Rows from block 3 of the audio encoder of a small contrastive audio-text model, named by matrix and row number. Rows with one number belong to one neuron. Each number is 128 + 24 x the weight over its row's rms, rounded and kept within 0 to 255. All counts start at 0. Numbers have three digits each. After the name is the row's rms in percent of the matrix's.
After each neuron's rows are labels from the 100 clips, of 14848, where the neuron reaches its highest value: "responds to" is what is common among them. Only what is clearly more common there than usual is listed. The data: synthetic speech, music and everyday sounds put through simulated rooms and audio effects. In brackets: how many of the 100.
# fc1: MLP up (encoder.blocks.3.mlp.fc1.weight, 256x128), inputs 0-127
# fc2: MLP down (encoder.blocks.3.mlp.fc2.weight, 128x256, transposed), outputs 0-127

fc1.178 109:143116089147109118150123111155107141122127145107163135137160102110108082126140146134124101167179125120134111107121102178120118074113069138102155150164115138119147127159126134134148110118097169142178165119137159117141131152123134149132091124092113144134155147113131117182102162100129153118113146110095151117126129156153118085135114125159156075170101114162136114135124134126091185105119
fc2.178 115:136041101090122095180147149113145129137133122116117131137117059137136124115141157133098174133137127102137145114127130165100137126110131148095121133110182118160147130117140121156118119119120134187127146121110138089127170145115152108153120093153095136120124120112092133137136099128154115134182151144133116165088155145125143112097117142114154126135104116182135136147101136116186135133086
responds to: dry (52)

fc1.242 107:140121130175130140131110139138131133161188125133134114091162100123135108144149161194128092135121122089101115086168111079094095118108098123109126087132095121131153136069124115140130120126101149108151149136095165174147104110120109126109120134090121134153133151165140124147118165157136169121112142108120156133164147155060161151109138137104156113118130108114122130093138105113138138151147
fc2.242 105:121140100111173133119094111139139134164106156092120150155139145095110127128129107151135149145126115151110072128127121143128134132182153166143131098192119156115122172132145148105164132142106151105129153117134109115111081147143131150181144097118118138106151151148120116147101110167146116063157109111126102117086151076074113114124143151103130137114180143115116113129132117098088138144144
responds to: speech (80)

fc1.155 100:098134126152106124145112146091177123179155089164138115155150152123126122135141118095144142113138117134133140129181125130116088129096147117155118165078157129125113127101114115144083135133152128155099131140155128133121173141135119138158206106121125145106094183120129159133121140106138130101156103151104109149141175156142136138148114132120163089138060118117117116143130138132118132117062
fc2.155 100:115120153087143116153159131159148140137119131119107155157151107097133143122141109155110126141099144120103096107087100137105128190153118105094138142159120134151113139112124120128105116078112120132134123130102097117131126130090102133125130129123154116146148165116153109193133108074165119169157106128157114122130157109150126124113143160128104096144099166172155113084078179143151105082158
responds to: dry (77); speech (56)

fc1.162 097:150167108118112151137122129147132147099123082117114165099077159145155144125156113136127155101130156078120062138137107111157079113086129091139128156105144110116109158106103096124096130145142140116113162114137113105143123157131146163140111108166137158147094142175123144131115153080120161102097119104093154177155134171114142110108146112131115163144113088111131108116137134124120147127091
fc2.162 092:127122157134125114098105121111104125155120108190131158088146151097127095126131105129125085170082170137089152134130144134148123147144164092113090102129138131093135154108101123138109078119132146135117156105140129138149139131113135150106096161130128125147133126125113125150147116151149104127082119105148149124170156101100135104132170185121139097075119075173136138130128179121086133161114
responds to: reversed (33)

fc1.209 090:153153154130162133149106189135119153133113082093150171126150176115097126158151141154093139131127096113111142136139105156138143118120117168123106151110135144141129131119100173091116137125092090128121111163153163131127130131135159153146153129134090157141110120129123144108086141112153157148117096127123048100101148136131108148110063125105129155124114135098105143085099115096121159111114
fc2.209 097:146116168126127117108150095173136128115130157137142107133102113123139158128109114141134118131084154110135190140150149140124104147122108119145125137174102114132136146154083103136122110128105111143104133114122086122137139075114139129131050130114119109110098139143126127077185128143127107128134174159134150149191144145153126066139158104126110122125100134107151140106122099149174143075119
responds to: reversed (33)

fc1.98 092:127125124142136082136147128137122132149070084118124165188148118104123123180124119110143156122131093111147131119160156143125133153161120154127181153148127130114145114128131128105104099069154131132159106110123117141121118127089132126105118177107139113159174083106150120131139116111133098202148143133119133115133139119098112102124125115063139145091122109145149070126114133134138122125182
fc2.98 089:130100127116126120177141124103114085079148099153117138116129148123119164128150089061113146140134140181091146125087136081138133152141123111096087089133160126167174108103131096130114147123132109118142178119114104109135162125118121138118130121145100127120126178147145142155133127162137124141125125132074102161094119096151166142125124149122164148150105163142096090135090139152130107147104
responds to: long reverberation (68); speech (61); reverberation time: 1.2 to 2.4 s (53)

fc1.183 097:110133125142138111134116148123129135133132099161117152120161162112152129134131088135147138137137150115088104128086147118126116123162126095125117162134109122138146146093101131121107126116121101126095159151162143128128126119109144123163227094162213130145081099138168143146164116141157101109129147154111104130148114125148111066151114159119139096130114140169158149124092106123115100124108
fc2.183 099:123111087123132151133127136074131143126111167157109089156124122135142167167128159131149116084200106073154076113098132130116104147122122139165135108153105114138152142121152108125145144151153158153159091145102138140123095176105116089134098127169123138122130095156082145130104119112161157104130150102136141152114126164123122127092116134143113117163147102108134139152124173138152115157097
responds to: telephone band (36)

fc1.86 103:185213141154118155158117119165132147154109136145119146143138154142138097127119177128173147125115112126104145125140124131157117121097103097168147133104114104074111131093089109134108118126137105146141104112154155087144146145115152136108135110094116131158128095105150146122137151100168111112093126077113121146176107118123147114079107085124098106124132113138129088084138117146137128113116
fc2.86 118:093058141101142119135149107120137084144150144156100104172126122136093143135120161137127087151110150096133145129112134137101121136128139149144115138156119133117088121137124124159129127114119176131116095161110168156156086138078063116151108120135143084132135155093112103132138144131099156157136122128159139118114136145190110157121122167079141145165123111156115145181123122120138144145096
responds to: bit reduction (57); wah (46)

fc1.216 096:147179130135141107134151082152127148131107079096111158194140123172132145129142126093102161147154100097070125100117131103161134102179096132132103136117115109105135126137129134101111080122135078145143144097140111122140158125121100150131137133181122145148088150172127156111105127112136123140119096092133101152152146161127161112126095125138172125111139112154148115105136101110107138159101
fc2.216 090:143152120115120114110175149121127116174175092141121142122121104100071120114166120107126069139098164136093132122132145169167160114132120140141112176124130145122129121143080116119152158142177135109143108124129164140124114105137080127105109089131162130146127147152089148132153159093100166108142141114140128115119126135143084124137132123091109146076116188139142114132139173136105114114095
responds to: telephone band (69); distance: near (65); wah (48)

fc1.41 093:133162140180172159147122137134123162123135134090108155134124123136100140103138094142114154147164114113137143114123080110078124120132124153087142094152119130165143139134115139059116123134119119122168105139088060142115088117110125148121109133123134085131164154164132151140124169141161117159138125112130119114133112101155147106136084142115138147186122111138111093144103073139158111100144
fc2.41 098:082109157112121128156157125080094118148131175138134127102137117091096178135104183150134135143150120122151108107108112098118127102172144138134129135090121138149090148118139155102094131133165140135162125164091113162153106131140152096136092128128140100108149105113133146064139139099146101162145107119168114129132142130162108142119072159127098112118177134125161099132112125112105114151158
responds to: bit reduction (98)

fc1.92 088:151144131184141078137133099137150170137110130127115146166122080112121097101159119128170147167120087109128154080136140109124131131110100118119136139131148122093122078123146102095104080147134098137155111151126153105138087106136106150106151188137118164143124136151117140096109154141107116125081130103099108130128136154136157140103106131088161088126151067137143143146127101140132119155152
fc2.92 087:181112124119106167128151126107127109136142109105111141140108119118064139122093171102133086148123108149129142125157061149159140134122125161132115159111115125120107147106087131147154122142140147128130095129139138142133128143147152133091137127103143083140140124103097130115118127083157132117168176099174117134098130130109129086159115172126118131095176140134140090141137171150128066169139
responds to: bit reduction (47); telephone band (32)

fc1.165 101:117120129149160107129138097159116153101100106122147114154121120174120125109111087160168121147112120095107158110108135115116099115184104167133134128141137146124119125128085123147104105098133083127128124109096138087163137129135109160149176104145163132103158113180131124149147118126116086117121189164131112149178150156133130130164115150104173109127121158118133074148131148163140108091129
fc2.165 096:114119147119087109127159144122134182135148154087143126135159102138143163123141124135135155098151103108174137120119123104093130169084106153133150083122106075127156145091150153126127112149114117119135163103124106140101135107114124101093111151160070124128098108115105091125133129095122171130117142133116119159138110189172127149124109100138141106158114108160159170164159130101170123121138
responds to: telephone band (34)

fc1.21 102:149165130152115109167139132166129142102112129141187140119159094089149108138135118163143062104107079105153166129112112129105087159140125129080105093137164143114124117107094094136137118133102105132157131120123145145120092157087153126147129139107106153152148113168126127133171130103103109127088123124119104152131126156117151089091117181094113124157129141154124105166123126131160101107138
fc2.21 109:095150111107129103126113128126120122176123111144112124115166101091121181152121133080097155118157195161123132120133145175144105124131137140140134147119157127109136139146111119120152140142170136123082132116107164118094123117153113164101104159080183141154105124145075158066114115119105129121098175133117120127128099127133122166142133129148087138102141099107159140108145149108098124161129
responds to: long reverberation (72); drums (70); reverberation time: 1.2 to 2.4 s (48)

fc1.36 089:130149093146150158133149120143129138087098101109131101168102155127115111127166103132119083150153130037107119096126150150112101114156087125140150112112162158117129124132151127103115140132125107150123119124106134143138108140157131163098118165116157132155131089144099125086092182132111141134142146114132112128098144188117164177146132115108151121162116108134107127135140134172097089164134
fc2.36 093:152125158142101152124120097152122080164147143104134097128110131135128158103079209098158123140129139105128136127124105134116119162098170154134108147148134146139099153104125143137138103119153141088110111140125130143080161122163146128134130143110108129140122164092096124099123138139117067106098164094168131113140134115147126079148081155122128147165146085166139145170134161122114110135128
responds to: speech (63)

fc1.66 101:120121107150088127137186124158107140136152068139122182082114118159146097133136140173149093122108125126129125126122154135156145126140117100137121102100086152108114132130085125107109146111124142132134141168105133132122119095110096115103135173155144100186109125150120155135171134158099097176160120158093144118112130136108122106113109096127121115129132167139165156104081115129120083128169
fc2.66 102:110186118116094094140094148106112111153147136112144147151068120154100102089118105110097120117119160159114124151127146108105132094142127171132118085084143153106109098156179160160155120129135155152162084127155160088120102153115119178141124147109120144134137138128129110172107120079104127141094102087128150107127102126102140144131146147137101153124139124162144114146149103143157136146150
responds to: long reverberation (74); reverberation time: 1.2 to 2.4 s (43)

fc1.115 107:134144111107100134146143128146129117106140132145183092108146204120117125139106131133094165149137134157141060110129097121141125121162103100133139163157052112107144140111116120124109183099099157148144120140143148122126126146100126114101133131121143126137128130129205126163157131133140153103116101079133134130175152129133133119136101135140118112161095143154118078110100153137097140123117
fc2.115 109:134094134116122115142137160122165129121115108134125134153128131157117149145142135130145091151076102114171113140141093151114123143123113134108112150140123080178128178078156084149153074142119151106115109131144130185171159122126181115155082168151100166105135115107119099124141120124139130100159170165105157100094115089102132094099129159109161123122117128147132125132105133124111126137108
responds to: dry (60)

fc1.231 100:087144121144086092156132110132140181097109112160117134170122173157137140166107162120176113137139118110126111136092115147073107136160133133118118133169131156140151124100134153153072089098102100131161123143133120134119150147124108112120147097118102134140154131132165119130128115146106117106145154151147124182196144149147152134127101116118130115128109126141091115169136149153118114101068
fc2.231 112:122124075132145157136130130107115146136148167113139122147152084124119151119110107150131127111121098122138151112113161098137122108151086147112149104106082150065104114142140131114144141149119161105102130076113131142136086118130106152107101187135173140158130144174114149151092130125087154152163089141133155092118128153135126158141123140173104110150143109156112134128132100071126140142181
responds to: speech (73)

fc1.200 105:132130138138109114154163120130159132091089152146145119108087126127134180119119091182133163127171132132140145125158109077142127141120132104129095145092124127135123076116163103109091100098131141086112171110122161088105140173150154116142125156098134157144154120141134147130147123169124142151150121150093121170129092113079128159088098135150138085119129084102134118154129134137122129163140
fc2.200 104:123085144112122113130122156118138112122135150108150133124092112115094082126095107116115140138141168154108126151101141112155144106184088135124109168144079090183094175113132167139145104131126093139126146095162130109116143098131122129155125145109102118080140144144140143152104160091163109146116131148125136098144117101182162134179130098134142116140110101157152134105173096122122135094147
responds to: bit reduction (44); echo (38)

fc1.244 101:107113098148114070158134117155127114189109151115129136125103142098131084151126120128159148120109143126101139078108134165139136146104097132108154138181115110093154140112144116116118163115098132146162133094133127119127103158103156193164114126111116170155144161120135156135121138131147103116155123124099081131107172139127142140139076108128138161118103142149140071097112113164149151106117
fc2.244 110:137132168160122140127139127102171140132163149110146123113158141137126124165107166083103136083114102112150095183136123095104105076122158119165138149146167091077147086117167164116144177153148127087145098140103121147136142149148120140132131093136132108103105140136132097128116099151115112109126097118139086165107109137114115138120136151127121126166116154124106128119081116101159178147121
responds to: drums (85); dry (59)

fc1.61 097:126128117129087115140155116098097115100113127150143143149139151081098154123131143105112160161191115122096132132098131152131116118172084078133138144122128159141110144122096129099095094138138121131163116091109165112184182125146125119108143126121129154149140125155132115119143184130163126118106138132131120090125125140158172096115113091148174095114123081166105142085136124141168122142128
fc2.61 092:105116108127111117174121122112143116120140125167107115140087111113141119077150108113130106140125123128144092113111124087158123135141146137080076103091103133172137134176111115116115184178124165137143145139137086151152112129146090136130138112127124126131088157160093181130121147143157173096149119113149157150101136133137159135133125128136121138094107178114124133169169131103116111130070
responds to: dry (65); drums (52)

fc1.16 094:119143128089138138135161107133155125120121143134134129140115095166144153163112120117137148158166118125086087110131119115150148099169092103143121152093102072109152133143142142103078115126126104116160067134081086077147151159130141174171129132140131112147132130148163138130119145106180156130129106105139128123114056090125127151151080124131115140140139124144139095109132099156139125136133
fc2.16 098:099148096124117112103138124162130140155132138143118120086116098142155124141126135101115128153075168098112139091126084171092167141134129106137136150135139158128133152109109101160130132106133110120140171143095081117131128113150100161164094117130109123133144121187105145053142147160128112111139138145160144147112126142108103111181108107097098122095133138142181139105172160113133107149119
responds to: everyday sound (77)

fc1.95 106:101123109143125109134083130120131150098177128141128117123117124138154146186176083090106101128150121121120153102165066154101065144152124106111141117147146150146179118168120140139142149110096131156122128127139094170165090162115121117103117147167157120131136106153118138138147129148107110129136119144137104100105112153168149100138129133114095099156106121143151122189134106099092120134129
fc2.95 106:152121165156137113153085140111126125134141075081113157120112121100127108070119149099135120089114161086140139176081120095119127100107136129144120138171119129127147095137104121146132112162154162080132111133161130089114178082142092187089111107130140131183143164159152143124116135121137122117089150155112136150134127106124171132153132115111100137143122139141110142138118157128151108133141
responds to: band (79)

fc1.13 092:129190135123121124155154156152160137112162154163107171094113104170125078109162099139111153103134130115076103110139122103156124115160140100140148123106113116146131152096144142119114130075126096147142127085144091097128121137127143104126111108149138110149110167113152187134151122126174099155090141105083122132173086128123111124127107125146176120120126134085160121125138097149135133112118
fc2.13 088:122090108133096133120096144080125101170131112126141104147142131151100162152137121174110058109112140127119159089172158178141106134116122121100146158151136126131109161166142127130113133109169138160098136165141140118127121095137133110128090153118137162128139146105138110130139137156149115188128096149156104124152142125162101124094131084103143147094090138152147154122086131080118161121116
responds to: speech (63); wah (46)

fc1.157 104:133160142183117128142172111148135166130120149138109142117138182162137097139123130113099100140138101114119128113106131083173130085184106096090136132143115133077104148121116110106089131116125081139117154084178083120117125130123105115127129147120093116133109157134146146145158147099132104125130125114149142173187118131127127099164120161132114101124126117111149104117135104131124178075115
fc2.157 097:116130113126109110131108125102111108144189142131137149156146105143107139124150154130103132154139137101111126125150155113122153153109109087118118165110081119167104133146094152130102150095116162118134088118110168091123151112084121135128134120178210140116159158147140120137154136169166153158131161133110128092128082153127085123099092108110102131109153129146134123116122108099151183119122
responds to: wah (43)

fc1.172 106:110139144166099101131110110103119115174166145134188146124114129130087091100164092119116116124124136128136116132104129153090096108169122146134139131150100146131136141121110135145067124084154147114163105109178157113136113127072122139150161100140160128154148154126161141139173136172156094126119124150112111156159092120139094113125116135135128124171077129126099102124114134084125139162117
fc2.172 102:147087162119131140135156116119134073119107145131129120124147109117105114101095121113132077152102185107169138118139134116200126144139088155134148123127144094130085163162094121129126106166131146131144166098145166096144123108127121139088106126158081113116104120104097154143154192114134123083114089111092171135127147108139111107142149130153145111103129136131124164133137148106104116129135
responds to: everyday sound (61)

fc1.254 088:118128123115132098131145159131154103126152188151121121121136150180169115149155130123113124129158100171072139079142118132090135145151094122129149106109121147154151158169133143123117146097158103153121126130062123121114125139115147122179143153089107157107142140120117146124119130117131166122081088124177146115122086123186118111143087160161106128100121142158141132127100115149133097142117
fc2.254 086:114137117149097132122103155107122129141134118114162142100127117097158087082139126107132160117106153129119137108100118167107153137154145158159138157127166152103161157142136148131148118133123138116123188109107079121154079150146089150100102128167124135109135149138111138129142081152125144109123181152096086087099090093111112110120132113144126121149128181097198133128166118119152115128131
responds to: everyday sound (87)

fc1.77 102:136113125151133146122111114115104187129164117113130134129158098155137143196145134164135140143140094128137128117179107148081072139177136095125132146087110121104166142131116155117077133102136120109126140185136144137147134132118080166124140103128161142138137118105120127098142141167122129136123075135092163148126100115115166133100116120155106097187134125140120165141106128117141100093133
fc2.77 093:129143160188158119130105139108147145136128142112122097169158133129121111163123052131127145102101124116108089112131161131112124122108090099144163107178134185165124116110126138179157146115129146144077108125193119103143130108134098140121117129138113115129121114172119121128116136131147100112112149104141112137140112121130164155129167127097085140163092117123130163117122111154129069104135
responds to: distortion (36); bit reduction (34)

fc1.148 107:123131142150072084155137147120187105146151125130126156098103155116135150137134156124124132116112158100129143086107135111129119109091110154156126067098139171109140122147090104118129163124121104138100102119137137128177163111148096110126145127101124104175143123207109157094163155150084136111133127140091123089127123162149132087156130124106104095142132135118142145119128096111138123111151
fc2.148 108:095131129119094118122121142150114166160090120116122147145106132191097063125114117133125155077143130141142134162126093119120131162147127130142137116130131105139133102126162139123072118128107084111179128127116098126124098130147174184153143136144134162121129081105106112164102101083138112133118116091128135151142097148160158182154124141133151155120103171092140106117130153147131150110139
responds to: dry (43); distortion (34)

fc1.215 110:106133098116133120133120103130127147108131156120174143174079141157107097116119125144154079127154147098136144131100153118117120088137111169149114112140134087101109111111132138110136161098157085139122119114155143172104131123070107156154135150132131149129110163105135150114125150102141145131139104093144097100162164213142161155159105132143121109146120133153086110153104130139084151117138
fc2.215 106:110154124130091104132095143101162087145130115113118158133154179113110135120121119118141129104171106172117098133153123114123125125123149114188086129104153114112125079117135125125144140102172133156152122116126116125116123131131117106174119142129142105164140176117162167140103152120174106157110078135115159150116132129074108128141125121144138142125141162092081142141134175084066103121138
responds to: reversed (32)

fc1.107 092:157191148146145099139119131147157118125121142150125153131105098082127085146131108103122174070147080115134114095105151133119112139109144131120134160106151107142149100130123107078115141104149139128110096132159095126128135124113114110101129173110180166173148135132135168101126143119118096131119110075088136111120134122111153124137102094074109122110137102154161152107147104140165140154154
fc2.107 097:131099131132106135113153144132117096178126092132095118175131134119057161136161161119122121131141117114097145108151153135113133186157122146089122114119145130117134117138082135114139161108150162143150154126114125133145128131122078118109137146153146114118164159131122090156125153095120135174129082086114144128100084097130151109088129130127108188111186120127104092124127147122135151167116
responds to: speech (76); long reverberation (72); reverberation time: 1.2 to 2.4 s (45)

fc1.118 108:118112088100175147142150127131139157108136127111141153137108144128104130107108126145161149150183142120065143151124133128125133099125117149169154124110126134134119088113147127095163132137121077183126132137141116101108157169128114128122147108086135089094154126158133129173145129101142184173094138119102085120140101162103173122122123104127131109123121107100099145116072103097150108133154
fc2.118 113:124155127108135127121144071101133122139094129164151093103136120127144135121177127103133135166111131123105128117138163110143106110140148102108153119101168119105099164091114165099153136153091122136095114136127132082177172129122118133097094116160113187105152137145124124108124138108096113091114118074126103146149134148186141132135166160102109120138159096104129130149146108136098143139184
responds to: distortion (69); drums (62)

fc1.163 098:088134143126122119143150163138130093107110117118142104123133121117087142104108146150180115155175113140106153110147186092095122117152114175139151100064156144097116151120120135092076140130124111148146075156119134103133129147151126135137151148102100133116129100129131135119173155113138120127154099102109121132108128103158156115114114140086190124186126126092142152157120108119105130116162
fc2.163 089:130104119127108130157103104123169168102149138130099103117057137140095072110115123134157129148112144128102127114079120098132131184165144111149099111121131130135072162084140150133131152157113124116151096174137099155150138126114154131140099115131159111109140125149151130140117148112078141113116146170128134162099134121105162155127127149133106114158122096097126125135183135138172117080127
responds to: bit reduction (73)

fc1.234 103:126114100163099133132098125129139142134131111134101170154122148136110117137153131111100138098148135140107158161119146117137150131194130140130138106095126108112157176139115139133090106117158127148133106102132107123128164152090103131136172137140103165132146128126148131094163119151101107173106058096156134109137137117153176087120078079133149097097131127151115140144078150113167099098116
fc2.234 114:121109141111144124109159145123140112124108151116159122102068152083134144133107118156135138175148128156086095134191142152151136143098158182077124138103138153129144103152138150105097165135142124119105107114130142096137100118091119111157151131094121110116131068119111142178100126120106158136122160155113155090092169081116119113103150101135124148131125109134124165142141128126092122166127
responds to: everyday sound (66)

fc1.65 094:139145131138075101126116174180134133151116149169105109153068107069124108141163126135143095125112109112120151140173080123115074142105133100113131126114139138152113148109118066145125179109145140137154148119147129131124143098085143127156120116094182121132123160114143127158166151132100149093154125129134143137174119141128120096124139099124088141136118118132154120110124077157132126148131
fc2.65 093:118113179143136142142121145103115081179146194102169150118192090120115134116168141128149068120167138112119133147116101131108142117097116136090131133098163121113174111121170141141176093130125138112120109138151141116118154128114115140128143109106096142143121158169103128079138156126119126150096095149122131148104115121093110114102124121121131103125164105181090132112142147101120127121143
responds to: wah (46)

fc1.141 099:088162119136133081145109149178149112099172126136112122119126107139167158101150153127167127145107122118140136135115099116084071118123146114139113131134136160166108077170151121148123151084162111096144167176135114180167166146119160128177131115121117135124110170140155151140146112118137117125102096133119129094151107120110115111165117120141121121102116131149131116148103107122085148131078
fc2.141 104:113096106115141146121151128121097156088081122114160104142205131104142127171084130130123130126121091115143138120128135206126106131134082116135121104123122134124132146155092145130145139142152138103163148117121164124138081140130104163111144175172087160096151082121109101121103152116124158129119140159116099122141127157125153129142138143128154094126104110162101136111148168130150077125114
responds to: dry (51)

fc1.213 098:094141124129145133162092111153106138126151135139152151121096143139160119127146151142126084092100149089111125128124124166147118138125109167140143125177122099142124129139128134089163145096118120120123136091159098152108091121079130119175133105133088124164109135130116190116134135142128102127114124112118119091161156168146115102177107080164120152090051151143142129149141124167137145120129
fc2.213 102:153140111119114128119122163098163098116161139114122118134145178115085100163120129185145122175131076136123119116111118057111101143148129081108126141121120101108115083124098153106097084170096123143137141120134154139130140138145132118137094117170153155115142124102160142125150125093157119123101114106124128142141177115151141154131148169161154136173119090131077111139108131102142110147116
responds to: reversed (31)

fc1.192 106:118138123140136112154107143113142121107119133128146127102103118087133148162136128111190102102143124131171101104117083137149118137105092122100148149127128155125165097101148134113121082131071112134201124125100150147112087143137170127146129150133142135135139121145153130150123140104092151111144127124139172173116099123085129127118132168131080136146114067152128062131106115167109110142139
fc2.192 100:115158128132130122125143117179135151148108123128130175095123142093097141128121133139126121162101169148117162169151112105162115163154152117121120151090142077081063143078074089139107124093107136136104129090093119158123153091117163122110121154105115135125110086126156124117160152111141139100127128127138133121167152105121111119182167130133155136124162113114141125129101139120093106123157
responds to: long reverberation (72); far (65)

fc1.226 094:091132115124139133152100181126147115109161083118075167119145129161108138154132133125141158123165141084106082139131061107179124137076118118126105110138123110100099131070102104102124126133119090108105169142122091111156110138148188127173154131131117116133114101143137175134118128110150145128150130136112140149123128163100112153126131142129119104135135146133136104104134121173120152105092
fc2.226 089:180154162133126115106112139108109100126113158146156111134105131098127103091135121107122127123081102114113132139169161142137136123184093121193185091131129126129132174141124137170130127147163124141110133116155119112150131160140128137132182141159142125128107116082123125097128117155158097131094129117098120115158142106110115151120163095149093149083143095102132094094151141088083127138126
responds to: band (75)

fc1.182 096:171145167125161113135152134120106135162135135172145117132117125130161154158159163105126117097156085132117121136113116126142041147090095079120130117149103118143132101102083108122119178123144131137136145106124130129169158129076136135131138143148135116102138093139127171133203161101139120101107113124104134126170117150128130097159128116111093111157098095141149121124134097128150106125114
fc2.182 099:124094120142150129103143118119106143161127115150109097142146110134110112141103108168166110180122169084116136144131120163086135168102123145109102133121149110135150132139143157126188137128102146086107122103132149154137078074137098143109097144108093143146108126140091097107136138117120146131166183123141108143109095103104120189132134084125133129111125118200120155113134140111134121146153
responds to: wah (36)

fc1.38 096:091119104113122152128131119133119111138123104093161128133157155109069150171155138086129149135137133132109141152150118148129122077116118117131108134145130094101102098119156152145086108110091144136124133131142157135156127122112132150148122146145107125124101126101157118151146139123133153182172128119153176124128155140177099139162135144167152130160098120110089125124018135124108105111133
fc2.38 098:119101132139116112102139102107105122123190103117160138093155110147138112154133164140090145107116152182092142138160128070133107120088126147125153144180149110158128115115098128136107143138148123129122179127143094124150111143097114117161145122159136109129133169160112137135108130097169164142158137148120136135141096131145108140117146104094106102069105125123163139116143096110064167140144
responds to: wah (67); band (54)

fc1.168 097:103155105132124129176162124125144141094122129128127107123149106106166147147171138155119107124141122060095104116116120131101133130083144140117121107122148124095112117140147108166147160114125147108108126120141117154170105215121161107132143131140125167170091149157121158113133116116120103149134102070129127148126168153089147131092092143122129134181112105118133124126136153138157116152075
fc2.168 107:129146136162145103153126163115112160148100141099094151142129149129096093119146087097129136129151132162101142106127109141133121109148119141094131103143145154170087157117109136121116138163119112196153141130179145123133100104122117132082151070149134085094131142117121143158106160140116129131133102144111082101084125090149140146168161117123144136138107125162125091133142067117153173126121
responds to: dropouts (78); number of effects: 3 or more (30)

fc1.83 105:148173144161143114143158146155159125127111122181124107121113123152127150144145111118129135107127095110118142111122128137169138118169111078132123144071128142094117095105161123152098137104135080196167144121095116125134129153144130113106146133094103125133147134137131167125178123097157069118113125092179156124133139127095127086158106119139095111102120147168131096124127151146150088122118
fc2.83 110:176111138096099125147144116141120149144179128134140182140153112145102137090190178158108109106135130141120130121158120105112117116121136131118107137149162133174141117145059164120067128128147144112174127137127130106162153102112080101166134085118108110139122115100137123165137165122114152147146137149128141108122117130170101090126121104100146130084119137149138146122118100084125131113108
responds to: wah (41); bit reduction (35)

fc1.138 098:069126096116128121135088155135151125100141088093158133164067141168147098104147133167173155153139152127113132158175116123119089107143109111138124159084139087121106115169100149143110135117118106120170107143132126138137094143105109135120111151150164150129071123118148159150125142117179146153094128101149149119140134130167113091103133124134121131127087119113112141140125108101100118168137
fc2.138 082:098104140109151138140120107093124078087101110093126128134121139172128134153146128111084138130120100112114131138160055115139116130138133110168114135143108157151134117090130137142129133145129149120158108155149161113153133096148114151141123090146092097106130115140126142115104176166138091135102146180155191138131177102109133137103152148108174130141139153129097105147110089142082098130105
responds to: dry (66); wah (30)

fc1.40 099:127111124160110084135138161117137149178148158106124140114112110136104100109164151108110099094130137131133136133079133123118126107100126107088139112181081110154150102133155104113152114123168142129126163155150119148121136111056130148167104122103104109132168204172152152154128155105148114140165137146107141092141115113089125117118129114128113118104107095121138137136106100151115170109147
fc2.40 096:121112141109130130149129140112152119143141115105091131082096145135138155084168133133154178117143129114148089114132083120102158115090168160108102109108152147145198130137162167148102114170125107159123174159149104144143151126133110111137138093143049124087095131172095107111130130128175146094110132125122114127120139130117128107119149114144106101123126091165110112155128118117136125142140
responds to: wah (44)

fc1.245 096:090147083126079119152115133162182104120126142163150121159107158131092156105106147156153143109140147112132151139136126095102117088106140153143102135100099108129123112109157138153092145132173160154134131126169147084126119176136143124131163119107099166155151152117136128112144121115125106120093114129155149112170151150140156140098105125111108108123087122094084139134134150094098101167080
fc2.245 099:152092122129136159096201140106116147148131125111138173143103128128137135143073117162146103095103147112125120122141134135096151121122109142150126140116171123162139162148131122155122128115179115127132124105122115124120088114076160087135158127161138089107162121073125095105126148100185092158110120179088132129099125128123079142156144095140129136113118149125135110121146120136141126091165
responds to: telephone band (54); everyday sound (53)

fc1.89 102:131172138125107122144131103178138106155144116142125148095141110078115108119121104130115134137142113141145117097083075091118128130179117107129112142170094095129166112154122083135142104133125127122143120135105139167141152107163110131126109141141114159192120112146130140153117119137081146141096109104143119109122104113138132094142113113177135135193138128099107136211120131105168116130120
fc2.89 099:106127178134174153106116125129121117135142159124149100137118159126137186145147163094087142151134150110124132120163142139093139138136126173146094096115133114101130117125134141143110150123120171108145130118089118112112144159102111133100152173102183118079112116109111080118145102112097163155136072150097130121074143082127112127099112120145146137117149139116145196130131141127108121146102
responds to: drums (63)